config = dict(
    dataset='made-up ball-and-stick molecule models',
    crop_scale_min=0.8,
    horizontal_flip=True,
    encoder_activation='gelu',
    decoder_mlp_ratio=4,
    decoder_drop_path=0.05,
    optimizer='muon',
    nesterov=True,
    adamw_lr_other_params=0.0011,
    epochs=13.3,
    adamw_weight_decay_other_params=0.05,
)
Rows from block 5 of the image encoder of a small image captioner, named by matrix and row number. Rows with one number belong to one channel. Each number is 50 + 15 x the weight over its row's rms, rounded and kept within 0 to 99. All counts start at 0.
After each channel's rows are labels from the 100 images, of 14976, where the channel reaches its highest value: "strongest on" is what is common among them; "place" is the part of the image that holds the peak. Only what is clearly more common there than usual is listed. The data: made-up ball-and-stick molecule models.
# r30: branch 2 reduce pointwise conv (encoder.blocks.5.r3.0.weight, 72x160x1x1), inputs 0-159
# b30: branch 2 3x3 conv (encoder.blocks.5.b3.0.weight, 108x72x3x3, transposed, each kernel summed), outputs 0-107

r30.19:63 46 44 35 64 53 82 67 07 61 40 64 44 53 78 60 37 71 58 34 39 43 54 49 37 47 56 42 46 46 49 32 47 49 41 45 55 57 67 31 48 64 34 57 41 22 47 40 20 39 55 61 54 27 63 40 36 71 38 52 57 59 53 46 64 47 52 38 65 38 33 31 36 39 35 48 41 51 39 48 19 56 45 27 28 40 62 41 48 38 49 47 51 35 41 05 42 67 38 80 49 79 38 51 32 27 57 62 52 32 48 24 29 34 29 28 51 47 55 24 50 68 21 55 31 29 36 46 50 39 40 50 45 35 21 53 76 39 38 38 33 50 26 45 32 44 61 24 34 52 58 24 43 39 27 48 45 51 88 71
b30.19:72 57 65 35 34 44 66 72 58 59 57 77 29 59 59 35 57 58 54 67 34 58 69 40 35 40 63 39 27 47 38 82 43 67 31 67 61 66 65 46 58 33 46 39 52 63 73 49 31 59 74 69 53 60 68 53 42 54 41 34 43 70 44 64 26 77 28 68 88 45 83 23 61 48 48 33 32 52 52 50 46 69 28 54 48 33 54 57 83 62 72 42 31 42 39 44 50 51 52 68 26 68 58 45 47 52 52 38
strongest on: space-filling; balls: five
place: top right

r30.71:36 41 17 45 47 49 40 24 62 47 58 26 47 45 46 89 23 50 57 55 52 48 35 17 68 37 44 34 44 67 60 56 55 45 45 52 37 45 25 42 65 35 42 52 53 50 71 58 58 36 50 57 55 37 38 55 61 54 70 41 45 53 56 53 48 52 81 33 39 71 56 65 42 39 37 43 30 45 35 53 46 57 47 56 23 73 64 66 44 36 37 38 36 78 30 39 58 37 65 60 65 77 67 27 67 49 63 32 75 58 74 16 58 32 48 30 66 65 41 50 32 44 23 62 71 58 28 30 46 22 32 72 94 41 52 59 74 42 44 62 67 59 66 44 43 50 66 75 71 29 55 64 43 62 55 63 48 51 31 65
b30.71:90 67 30 36 54 46 50 52 38 70 44 32 56 51 52 22 56 27 97 42 80 62 65 60 49 54 67 66 49 16 53 45 57 48 79 44 33 56 87 40 61 52 52 64 51 51 41 72 50 39 50 41 55 41 59 49 44 62 55 50 42 61 46 53 56 67 65 26 53 64 50 61 38 58 41 53 28 53 46 47 29 44 37 24 64 80 69 32 39 22 60 30 65 29 49 63 40 27 30 61 40 62 56 56 35 41 57 32
strongest on: space-filling; balls: twelve; balls: eleven
place: centre

r30.15:46 44 47 56 52 55 71 52 45 48 65 40 49 30 30 73 39 55 35 57 47 43 41 48 51 58 57 60 25 60 73 57 46 47 59 60 56 46 51 39 65 62 36 50 55 30 70 40 45 47 50 68 60 57 41 17 51 63 52 76 52 20 56 67 46 57 53 74 57 51 46 47 59 57 68 52 40 59 58 50 48 50 45 53 53 58 55 69 15 50 51 44 60 55 59 30 41 43 51 60 87 77 66 57 59 59 44 35 50 31 43 37 42 99 23 33 67 10 68 42 29 24 16 68 23 64 99 54 62 42 43 44 26 08 56 87 38 61 71 59 54 32 56 43 52 47 53 49 55 47 57 50 55 52 51 53 51 38 47 54
b30.15:38 17 40 54 35 56 42 56 31 50 56 50 46 37 38 27 50 33 63 55 46 26 37 52 41 40 37 28 81 46 31 11 46 48 41 46 36 53 46 41 55 29 36 60 62 59 45 34 55 32 36 31 63 35 44 36 31 57 40 50 56 31 42 29 37 46 36 35 35 49 58 62 49 33 18 30 47 45 47 52 51 54 48 23 29 11 35 43 41 40 54 31 68 44 52 34 15 46 34 21 16 62 66 49 41 73 41 36
strongest on: balls: twelve
place: centre

r30.44:40 24 47 45 46 51 27 52 70 56 32 29 34 73 52 64 30 84 28 56 76 49 43 55 56 46 81 34 43 78 76 36 41 33 66 34 48 14 47 58 50 37 50 42 33 39 20 34 48 51 49 36 04 51 56 50 25 30 39 46 41 57 40 29 52 41 47 31 54 46 51 48 47 54 61 43 87 28 40 49 73 44 43 57 30 49 43 54 52 37 28 39 41 43 50 37 38 24 34 43 45 50 67 38 37 56 44 37 53 46 59 86 70 20 50 72 59 52 73 49 51 62 65 56 67 46 60 52 58 42 82 69 23 59 36 28 44 59 75 75 38 39 77 51 59 62 63 52 36 60 42 54 54 53 53 58 49 38 53 24
b30.44:48 32 45 49 60 87 60 46 56 29 46 48 40 69 51 50 60 56 72 45 62 46 62 27 63 74 20 88 66 42 70 62 43 33 63 47 69 40 33 55 53 59 30 40 63 38 46 37 60 34 47 53 22 46 55 68 50 09 68 60 89 40 53 47 62 64 48 33 50 73 50 76 34 56 47 55 46 63 52 47 57 35 52 58 77 32 34 55 68 69 49 57 28 63 85 62 55 36 56 41 54 46 50 72 65 39 66 59
strongest on: balls and sticks; balls: five
place: centre

r30.41:72 60 49 51 45 69 64 18 19 38 39 32 47 55 55 33 58 36 31 21 45 60 30 62 54 18 51 54 59 55 52 61 35 63 16 49 77 59 41 61 54 38 72 67 40 46 39 51 54 54 49 38 55 66 48 39 53 26 34 48 33 39 60 43 45 71 50 47 44 53 42 58 45 47 67 60 49 67 54 58 81 31 55 45 46 62 19 62 46 53 64 50 44 36 58 54 53 31 45 52 52 63 47 35 79 46 75 51 43 99 33 48 49 40 48 86 33 61 30 48 42 66 33 42 45 86 99 44 72 54 31 46 31 73 37 31 50 76 66 46 54 44 46 63 38 56 57 52 46 41 58 74 47 60 60 56 56 64 55 41
b30.41:38 23 37 45 29 31 51 45 28 33 46 56 50 39 36 39 20 38 33 58 54 66 41 41 41 25 25 23 55 64 18 56 35 31 33 35 35 56 48 41 24 18 19 58 44 44 54 20 46 52 46 40 44 67 44 33 39 54 39 28 33 50 44 47 39 36 29 28 40 40 30 45 64 59 56 69 64 28 35 56 55 40 64 48 21 26 33 34 65 39 41 33 58 37 37 26 60 58 32 40 42 45 38 37 27 48 45 54
strongest on: yellow ball; balls: twelve
place: centre

r30.45:44 77 52 63 64 55 33 51 50 65 53 47 32 33 42 65 50 73 53 46 51 49 32 58 67 60 66 68 47 55 47 58 44 49 59 62 44 51 42 71 64 75 53 58 36 51 66 49 92 55 44 51 50 58 52 77 62 64 57 65 70 34 63 37 68 36 47 36 71 52 46 40 58 37 74 73 45 31 55 50 50 63 68 50 71 67 83 55 40 46 36 54 33 43 92 57 73 50 58 79 74 30 24 69 37 64 53 35 55 50 70 46 43 57 48 62 58 50 25 40 49 25 33 25 39 64 60 44 55 34 22 99 70 45 23 60 42 42 47 78 79 67 70 49 48 61 85 57 56 49 49 55 46 63 54 61 52 42 35 45
b30.45:49 47 43 55 68 55 19 61 45 73 55 48 14 25 65 39 49 26 53 50 63 34 45 33 41 37 54 60 53 39 63 68 48 70 79 54 40 55 50 73 44 61 41 49 58 26 60 87 50 60 42 81 35 28 53 63 51 67 54 37 35 47 60 63 45 69 43 55 43 48 52 67 55 24 21 28 53 54 55 33 36 69 50 39 28 39 80 40 59 40 66 23 47 58 28 60 49 50 36 42 54 71 58 83 32 46 42 20
strongest on: balls and sticks
place: top right; top centre

r30.57:69 57 50 34 67 54 42 52 47 43 27 52 49 39 45 52 62 57 45 46 39 51 48 56 53 66 45 58 59 45 52 47 37 39 23 59 50 53 34 46 42 60 39 40 59 51 63 46 55 32 45 54 43 54 42 62 44 51 17 46 49 86 30 43 51 32 33 42 57 47 62 63 26 72 60 57 73 49 52 45 31 75 45 43 46 57 68 46 50 39 58 59 64 20 49 57 41 48 39 61 36 67 17 39 60 35 83 43 56 45 48 44 44 59 68 61 40 85 97 20 52 91 47 53 44 94 33 50 26 27 27 34 54 33 54 99 75 53 30 42 47 30 59 54 22 50 51 38 33 47 48 40 60 41 47 42 41 48 39 45
b30.57:49 49 61 40 39 59 45 35 28 61 40 43 37 32 57 60 49 44 57 26 68 64 46 41 24 60 43 37 79 63 38 24 44 43 22 36 59 47 53 74 32 50 47 39 35 58 31 27 28 42 60 04 27 68 41 39 44 56 43 41 22 46 44 33 41 29 34 49 49 81 46 49 45 39 56 31 38 59 63 34 27 55 33 44 26 51 19 44 40 38 46 61 53 45 32 57 35 27 30 41 57 62 21 24 43 60 32 47
strongest on: small balls on sticks; balls: eleven; balls: twelve
place: centre

r30.6:65 36 56 56 63 65 48 59 39 63 57 55 30 43 38 25 56 46 54 54 49 64 71 45 43 35 46 65 55 57 46 60 58 69 28 41 71 61 45 45 54 55 12 48 30 48 60 42 68 48 63 63 54 45 42 51 58 44 43 25 53 60 46 72 49 47 44 68 53 32 49 45 68 44 68 32 53 67 42 45 44 70 47 53 45 46 49 27 72 58 33 55 45 58 44 41 47 60 51 54 59 67 32 41 79 21 47 45 54 99 35 79 29 53 12 36 43 60 44 32 44 41 38 46 50 82 42 31 31 89 42 40 85 83 36 22 74 74 78 18 48 46 41 62 52 39 42 44 51 48 55 50 57 42 40 47 44 39 86 45
b30.6:58 54 40 53 38 18 45 56 52 70 23 53 73 51 55 53 15 31 43 30 51 56 46 32 48 41 07 35 41 32 44 62 45 34 43 18 51 45 41 51 26 19 21 42 40 25 55 47 27 58 48 42 35 42 44 53 54 32 55 63 40 61 42 59 27 64 37 71 37 61 43 51 32 40 46 48 17 50 40 34 53 32 18 49 36 41 31 29 57 32 56 34 46 27 44 40 60 61 51 49 62 32 31 49 31 29 39 43
strongest on: yellow ball; small balls on sticks; balls: twelve; balls: eleven
place: centre

r30.51:57 40 57 47 35 54 36 42 58 54 41 57 41 65 54 59 45 21 50 27 48 37 69 38 38 36 47 61 57 58 44 33 45 49 53 51 49 51 53 50 47 62 57 48 59 51 61 56 77 59 35 61 30 51 49 57 42 63 40 40 57 63 45 31 40 23 37 27 40 37 57 05 39 54 71 67 12 46 46 38 25 61 52 48 61 60 43 65 76 48 57 77 37 67 55 51 41 49 45 48 72 53 55 43 67 50 48 52 69 59 53 64 32 99 42 82 41 77 46 84 38 58 37 40 62 66 86 36 58 27 37 72 66 70 30 73 38 72 99 41 66 61 63 43 45 51 39 56 40 60 57 29 56 49 58 52 54 49 25 47
b30.51:58 23 41 51 40 21 47 48 53 35 37 49 16 28 74 43 32 22 31 44 94 44 56 60 54 38 59 25 52 39 20 27 60 32 59 38 49 45 28 27 59 40 29 57 51 41 51 59 31 37 50 37 49 39 36 46 39 49 55 60 23 38 24 43 35 43 33 45 60 87 42 56 47 32 47 41 36 40 28 51 40 54 39 48 68 53 43 51 32 07 48 43 51 36 38 38 55 50 29 25 61 47 61 30 47 50 54 45
strongest on: small balls on sticks; balls: twelve
place: centre

r30.66:47 55 53 55 44 44 52 60 40 43 34 52 38 55 32 48 31 33 69 57 47 41 76 48 71 55 24 51 30 63 32 51 24 39 40 38 54 54 35 51 56 50 64 57 68 43 62 53 55 45 51 36 42 46 44 56 65 47 48 46 65 80 47 41 55 44 55 48 76 43 62 63 85 25 53 49 31 46 64 59 63 71 60 26 37 36 48 62 51 44 58 47 41 82 57 95 64 56 48 46 57 95 83 64 60 22 29 34 56 46 64 37 46 64 40 42 51 09 19 68 99 41 50 40 74 35 51 38 63 40 32 51 45 34 21 50 67 32 56 66 53 61 45 54 54 66 47 54 57 48 47 43 46 45 52 43 46 44 52 62
b30.66:40 57 59 57 30 30 45 51 36 36 68 30 65 52 43 40 24 82 42 51 47 42 70 56 70 68 77 59 51 35 46 71 51 44 57 40 55 48 50 49 65 52 97 46 78 33 48 54 53 58 31 78 52 50 78 51 67 54 48 36 49 45 60 65 39 70 41 37 47 37 28 58 57 60 51 77 40 68 31 45 21 12 55 51 54 63 83 36 40 27 49 45 44 34 43 38 31 41 42 46 66 44 40 57 22 54 68 69
strongest on: balls and sticks
place: bottom left

r30.18:37 34 53 44 45 53 48 44 25 51 56 48 36 71 71 36 60 48 34 36 44 59 62 38 56 60 36 63 54 61 58 78 41 38 47 43 59 52 50 39 57 35 51 71 40 56 58 66 54 35 65 61 50 19 48 57 58 49 58 31 51 61 54 42 44 39 59 55 35 47 64 63 38 67 43 57 32 60 44 38 34 55 53 53 18 49 34 71 68 64 34 66 44 43 40 63 70 44 68 24 92 50 39 66 35 66 51 30 71 58 33 48 89 32 49 39 17 27 22 30 39 65 76 28 20 25 60 82 57 59 55 40 44 35 46 62 55 55 43 38 47 64 11 57 35 58 86 51 25 64 63 74 54 60 86 61 56 49 55 57
b30.18:74 46 43 49 18 40 50 72 63 91 53 51 20 42 52 43 68 54 59 45 57 52 39 75 58 55 56 51 33 48 38 52 50 72 36 70 70 43 63 40 41 37 32 55 51 69 58 58 53 53 99 38 61 65 39 67 41 30 49 54 71 55 44 77 71 62 39 43 70 48 50 35 27 41 67 38 52 55 55 52 19 64 62 35 16 34 73 57 63 54 68 26 53 41 71 61 57 31 48 64 43 63 68 36 43 58 46 49
strongest on: space-filling
place: top left

r30.32:75 59 78 48 51 49 28 49 35 50 59 79 56 56 46 81 64 43 45 66 47 66 31 58 39 76 42 45 47 62 21 66 54 71 53 42 79 55 49 30 56 46 46 44 57 61 52 45 56 39 87 56 54 36 60 33 42 42 53 61 29 37 45 41 47 47 63 42 40 57 33 49 46 61 49 42 95 56 56 50 61 61 40 70 39 37 47 68 26 30 56 62 59 40 55 66 56 50 54 40 71 66 45 66 37 37 53 50 38 56 46 45 20 89 63 48 58 71 31 88 52 63 51 95 26 52 24 25 57 59 52 40 31 75 74 49 42 38 55 52 56 44 00 64 44 39 44 65 34 41 49 45 50 57 55 49 58 56 67 50
b30.32:49 31 48 26 48 22 33 35 49 61 31 48 51 47 49 28 61 55 21 67 36 47 42 50 39 32 39 43 73 60 66 48 56 58 16 66 40 50 22 49 55 29 22 33 25 46 30 33 31 58 58 36 54 60 62 61 41 26 29 62 66 54 36 50 50 62 56 61 47 47 65 52 25 50 28 31 22 43 30 34 29 25 32 54 40 17 36 52 39 31 21 37 52 58 49 42 56 33 48 36 61 60 21 55 52 40 32 51
strongest on: small balls on sticks; green ball; balls: twelve
place: centre

r30.3:69 44 52 52 57 44 34 97 27 58 53 66 59 79 53 40 55 32 40 35 51 45 56 52 34 62 39 58 71 59 72 29 59 72 43 57 57 53 73 24 44 24 48 42 66 60 51 43 53 49 46 34 58 46 41 43 42 47 34 55 74 40 48 54 39 52 58 58 42 57 45 12 57 44 56 61 37 49 67 71 13 47 58 55 35 38 53 55 47 54 40 70 25 36 39 39 63 64 74 38 78 51 38 09 36 63 45 47 77 67 42 43 51 33 47 64 38 37 32 36 45 65 18 27 45 47 37 25 65 25 27 36 43 30 19 91 63 32 45 48 47 64 37 57 38 42 55 30 41 45 40 68 50 54 32 36 32 51 57 30
b30.3:58 66 43 39 17 60 53 58 44 62 61 58 18 30 60 50 29 59 63 65 57 37 79 66 42 36 47 28 22 78 34 69 51 43 37 54 65 63 31 55 44 25 22 60 47 58 58 71 42 74 72 57 72 49 66 73 44 65 52 44 38 45 62 72 54 64 22 64 66 39 67 29 29 47 41 26 55 57 33 36 29 71 54 50 43 51 80 43 77 46 73 37 32 54 48 52 34 53 56 66 53 58 59 33 54 33 58 52
strongest on: dark backdrop; space-filling
place: middle left; bottom left

r30.10:50 56 40 47 53 32 47 58 42 59 44 57 71 56 55 24 67 59 33 52 64 53 30 67 60 28 44 53 68 58 64 50 58 29 52 73 39 45 64 35 56 49 61 49 60 48 29 48 49 46 65 52 33 44 50 44 48 39 59 52 48 12 50 63 52 34 58 41 56 48 61 57 46 50 56 55 52 39 51 54 42 45 40 65 56 56 42 52 47 35 37 58 38 34 26 17 56 34 48 57 79 79 63 97 47 55 53 57 50 52 27 28 65 69 33 74 56 99 38 66 73 99 50 31 46 85 76 36 61 84 58 51 19 44 41 59 38 41 83 55 40 43 33 47 36 42 33 44 65 46 56 46 41 59 52 64 60 39 49 46
b30.10:39 20 53 29 39 43 21 42 35 31 44 48 26 48 48 33 41 32 27 50 58 53 44 40 40 35 37 29 74 53 39 40 52 44 22 61 49 25 27 37 49 29 09 63 39 44 32 32 36 51 54 27 58 59 52 29 38 60 28 25 60 41 28 49 51 27 42 54 39 75 44 57 49 35 36 32 44 40 42 41 53 39 54 32 44 31 42 60 33 51 16 25 40 53 25 52 47 55 30 49 19 46 46 33 42 39 35 35
strongest on: small balls on sticks; balls: twelve
place: centre

r30.23:62 77 38 39 61 54 63 49 25 38 32 70 58 54 40 35 62 41 68 50 49 51 71 62 52 42 49 38 54 57 42 39 65 38 40 66 60 42 61 57 46 58 10 38 33 31 41 57 46 30 39 38 62 25 51 42 36 40 38 44 57 47 31 55 52 67 60 62 57 62 49 28 50 64 40 55 48 41 51 36 31 54 49 71 36 33 32 72 11 46 35 60 56 32 57 53 33 40 56 14 57 24 43 15 19 29 58 64 81 36 33 23 47 08 44 41 34 41 40 53 29 61 31 60 38 46 67 19 45 50 24 58 65 35 36 42 78 44 46 46 45 59 11 69 54 74 46 38 43 44 37 45 38 64 39 48 39 43 73 53
b30.23:79 64 39 39 14 45 57 63 59 68 65 67 47 38 76 61 66 69 55 66 29 65 88 74 40 47 57 33 39 60 36 77 60 45 41 50 60 53 50 48 55 38 35 43 62 61 65 51 28 71 80 45 55 59 68 66 58 87 43 42 41 51 57 66 32 62 19 51 80 56 64 36 59 47 64 29 49 44 39 48 42 75 39 54 47 44 54 51 75 76 64 20 21 50 51 48 48 49 39 51 47 51 64 43 71 39 41 52
strongest on: space-filling; balls: four
place: middle right

r30.36:38 43 56 48 20 61 29 56 86 23 38 43 49 36 43 52 41 54 50 53 56 36 51 60 62 51 74 55 17 57 31 41 33 40 49 61 50 60 70 45 50 31 39 35 47 62 52 47 44 36 51 47 38 47 53 48 32 39 57 54 25 45 44 66 45 51 51 43 51 55 39 43 41 65 41 38 61 36 63 42 52 46 44 34 52 62 61 44 37 44 66 59 32 73 62 59 46 45 43 47 55 76 54 26 73 16 78 77 46 40 58 23 42 09 46 53 24 05 28 43 32 32 57 77 78 22 74 61 49 42 50 12 36 57 57 53 63 42 19 47 40 53 70 62 58 54 45 28 56 61 38 34 36 35 42 49 31 56 28 12
b30.36:56 52 63 55 33 44 22 55 43 69 42 52 63 36 75 65 83 73 65 67 60 67 67 68 38 46 58 73 63 27 36 37 53 49 52 55 81 66 48 53 68 36 57 66 65 62 70 62 59 64 53 53 54 54 66 61 44 52 27 62 71 59 57 56 86 60 35 44 67 43 77 26 76 56 59 74 32 66 40 25 38 54 61 46 70 59 64 62 61 38 72 31 35 47 40 55 41 46 62 56 47 67 70 67 61 58 40 85
strongest on: balls: three
place: bottom centre

r30.63:48 61 47 36 59 56 54 56 49 65 59 61 43 54 53 81 57 31 54 48 54 53 29 40 64 42 51 55 52 28 56 53 62 47 48 53 54 36 57 62 51 69 38 55 51 36 62 53 52 63 48 46 44 68 60 37 48 51 44 36 49 30 54 52 50 84 51 34 47 54 64 61 39 60 56 46 35 51 40 53 13 21 46 69 59 39 55 42 37 51 50 54 74 59 25 63 55 37 53 54 79 70 61 52 36 34 48 24 67 26 66 63 52 99 08 68 52 55 28 68 56 55 38 72 45 45 24 41 38 55 50 48 48 40 53 99 42 19 44 62 56 48 21 46 60 57 42 48 42 41 41 60 47 53 49 61 46 81 53 43
b30.63:52 26 56 34 49 39 63 76 51 28 41 40 46 39 32 39 58 40 38 52 51 55 56 34 56 44 47 50 70 63 67 31 47 60 35 80 50 36 22 54 71 42 34 26 47 24 49 53 27 38 46 35 55 31 41 41 34 50 42 28 44 36 55 36 51 64 54 40 59 32 49 61 26 50 20 43 48 23 38 42 40 34 35 24 57 36 71 58 28 13 44 49 37 72 37 40 49 26 26 27 32 52 32 25 54 60 25 24
strongest on: balls: twelve
place: centre

r30.27:65 59 62 54 51 36 73 40 41 42 86 45 61 52 56 54 48 37 48 36 28 71 54 30 39 58 59 34 31 43 51 33 70 49 32 54 60 46 45 27 60 68 54 41 50 48 44 41 26 64 57 78 61 41 49 52 48 57 34 55 53 47 53 45 69 44 65 37 35 56 46 40 19 72 39 55 75 53 45 38 63 37 42 50 63 24 59 35 60 31 46 46 50 47 59 27 52 61 54 51 68 44 52 48 76 49 45 23 61 99 72 36 85 38 27 49 58 30 08 55 57 81 60 45 36 51 37 39 33 98 42 52 56 58 74 81 63 65 40 58 53 51 46 37 41 50 55 33 33 58 46 49 43 42 47 38 46 78 30 22
b30.27:52 36 42 41 17 62 67 68 44 53 48 46 72 50 65 60 51 44 48 52 60 49 42 49 56 20 23 22 64 39 56 62 31 46 31 49 63 43 27 47 39 18 26 38 37 44 52 62 39 53 43 73 37 15 49 47 41 16 43 58 51 47 68 40 34 47 68 56 44 31 38 75 41 59 33 30 27 42 55 50 38 07 41 44 23 38 24 38 74 32 41 28 58 31 30 55 48 36 45 35 39 57 51 55 37 40 61 48
strongest on: blue ball; balls: twelve; balls: eleven
place: centre